Rows from block 9, named by matrix and row number. Rows with one number belong to one channel. Each number is 128 + 24 x the weight over the matrix's rms, rounded and kept within 0 to 255. All counts start at 0. Numbers have three digits each.
# convs0: first 3x3 conv (model.blocks.9.convs.0.weight, 144x144x3x3), inputs 63-71, a 3x3 kernel for each
# convs1: second 3x3 conv (model.blocks.9.convs.1.weight, 144x144x3x3, transposed), outputs 63-71, a 3x3 kernel for each
convs0.127:124122120117123132120122132115122124121126134117130129105109126121121115131132117136135138128116126139128127125122118109131119122131115134129138137124131134117122117121129109112126110112125124128119142150128123154132161156169171180184163166161
convs1.127:125136148121137131131155121118126139109120129126134134129146129143136138127136127133124118119116122118127132137143136135128127119122128115130126130136131134135131122138130136141123126126115134129129132137138133137129134120128126109126130116128
convs0.128:116129116139148148156179171122126120128137135154161162126126137129126114097089111144138132135128115130113130163155165149136132125127127128133120126130126121132135113122098122138130103115136159145141121123129151133122169137135165147153156152142
convs1.128:092089114102095117149143125103077083108095103115103096099081105157120139152159180120132128115144149113123145126139135125132147121120125122134138131140152148159159122118132125125134142138130125123113126117108126138131129121123125128130126135141
convs0.129:154139120118129136097107151131130127110118128116087116117123103123118095123060098126120138094083115121131143114098130144116120182136123125109123139137139145132135162162141155154170156141148095122115130105110131149124089084093119105093088089060
convs1.129:194151160172145158163165161162148150159146140187161162138125119157150130145149153086085120082065102051059086126133116122132130126143138097109121110109121123100116124120121131131134123123127128129133115127141112116133133137127128137138127141145
convs0.130:123134127162172173145138151121124116150150159151149154126113131102110090120141116146150134123112103115104125152145159128114127155117143122138123140133133131117112120141107130143141105107102161134127112112116144139144179158153175164176180155166
convs1.130:117124131075090118133147138133104103108087096105101100107073129141114142151133178132131139109113130145158173135139142121113120132129126125126131116124147156158160122117134128119125130138129133130104126123109124129132106115114128131137138140143
convs0.131:126138127142171147134134133126134125123139124123125123130129119149167096122126135128133131135138128137123146127113109122139130131129123125132120130142135140145147120132113132132101152140120110112113114130135118127126143126124141108161150143150
convs1.131:136151158150134143152146158144156138124127131145148131144110123140110140145100139118122132121129129133119140137138137129135126133134133132137136129130124136139133131127125131126129118122130120133121128117120122119132132131133127135125128137124
convs0.132:106109126127130144140139137122121121127131131130127136115109108105104121129135104124130134117121130125124132126110130120140143122128126127135131122117123130125134135124137115117131128124133147151145147157145129134125144166164150154151154157151
convs1.132:127123139134127142143128131111131138115130127120139134118131125127143128132129093129127133126126130131129125134134125136129123137130123114116128123129129134139135124123128137137136135129128125117121139137151132133137132130133120112121132120131
convs0.133:114145122109148125136131119129154114128147122143131135135139137121134135136165100156124116126114125133113128156119114145118114136141142147139109148148127128145134152150130131154127134143118104078118121083125143095135183139123198119145184135166
convs1.133:117098114116084104134150140152104084135095081131098113145105183158134173154141179114116174105105155119102171141131137127112132126108129134134151128129161126140163138109132135119122139124121133113100125112118130115126112122135101121134105124126
convs0.134:094096085080082096093080095114112101095099098075084092141128130139118133115090059108105108092091106110094108118131088121104092136106080081069097099087109108104110104110133113104114124110121105114100096118128065100116071057041068056030083073073
convs1.134:185140096161134106128121088132119112125125123137118104174210180202255255231255255130078105126080085106081081114116117133124126139122126104101105100093077093071075117120120128134140122125125119117128125123122116113118126129127130112124119121120
convs0.135:113113103111111084109116115133123106127110099112094110150143125129152136129179175102121082108115122138137118091129109134126102146130114088069061080077095100106110122094081111100092133134130167170131150151134178177151072082104090080062065077089
convs1.135:155163141107143120115138139116145152112137120124132119128104124180197184189188203128078094129083090124078099123135136126139129129132126082080074091082077085081088121135127120139142122130121143160144150157155137153143117126135118122138118119136
convs0.136:116119118122136134137143137125122132128139137125140138099104121118103120130125105135136137138128130132132132141135139149134139152139140130122123133124130123123128113104108107109110107113120133142141142138133131121122152156160160161166163145151
convs1.136:115123138137135137128124126126131135120129119121114114129113108132127137145147152128127129130128125125123134138135128134126128129125122122130132136136132132132127130129128136131129130126134131128124135134136132128133129133121122124123127124127
convs0.137:131117112134134134128130143123123118121135127124131138125106107130126107142132115132123132136130135153147156139133130127114119147119116117116111138132135122126136122105114131123127120127132134135134117124124126123127131130149139137155164125128
convs1.137:136141154141137140137138141145135144137139121141144147133121126124091112131121121137127116105112106111124119134136131131123122125121129138144136137136147122117124137137128136135129138134131119129130132135136134130128131133131121121127114116120
convs0.138:115101107113113112129128138129118125118131125122121128092106115127119102119109107139124127137140120146137137099119126154154152152155138137130125134130129136131138113097096097108103103113123143134126147159128118126118137159151167157173171167179
convs1.138:115129137155149143129120112115131130108115110121119112142125112180168161154164165159148118129121108108111125149149137132120126125107111131130123140138123131124112122132126135135130133132126129136129149148136141137132133126132125118125120115122
convs0.139:126122115128132127129132130129131126129129126133134133112122130092117109129128122145124126135126129148138147138121130128117127148139145133134122134137136128126127136123117115116114123110120124130124151125144124122128153152165176157172158159165
convs1.139:135134156128123132131132129127132131123123117136123127159127139144141151131120146138120121109116124120119141143142140131120117123123126130128120125125127126130127130127129138130126132123124128132127132134133123130131125130126127122128123122122
convs0.140:143138170102108136107118122123133148107097111112105103109142157135141129147118162111103128080095114114126136119099119144140102155128113119132138126137146129134143177160166176159163179154149121070080123103074135143113108095084061103078061088064
convs1.140:222200193191181170208185178136157147157157143200171173127134117115133135126138155130094126092064096090060099133129119123130125125139135153138120153136122144145126126121129126125134117116129116098128116099117114114121118138124125136122118131119
convs0.141:125114090127145133170184182125116118109130127150169166116094104130120103072065069149137123133144123112120121173167156177156135133122136135140129136125131121121125092112086095124117098109119170168150143122129139147139175165168178170168154166162
convs1.141:074101131085115138146135119085086095106122120108100096091079104157131149168164188124129119155150148122134140127135126133132128129117118116128128127136133149146138116123132132134140142140134131119111123134122136154142134125117131127130132134137
convs0.142:124116127125140136127125118125121133126130135129128133112123115114116108152133121134123133133131136153141145136123127117114108152135126119128137131136142132130143119116124112112112125118126133115122143133123117124122146128163149130166161140150
convs1.142:112137156118124137143145141130138136132125112139136136154130144131133157121111139134124126109117101127127129138134139130128123127119122131139134133134135129125124125123132135137130136134135118125126132132136131132126129133131117126132112117117
convs0.143:120113116129129124136138135124126122124125130132135133113107121104110107116113104144133138138132126142126140146124129148117143162133150137139125137134133130128123127110105109114112107108112127126132141130141134116121160163173169159183167157176
convs1.143:120129152133116140130133132122130126127121120127124117148108116156122130139132145131120121129124135125126135135136139125123131126115125128125123135138128135138132127124128136126125128129124119135124133131138123122129128135130124120132124124123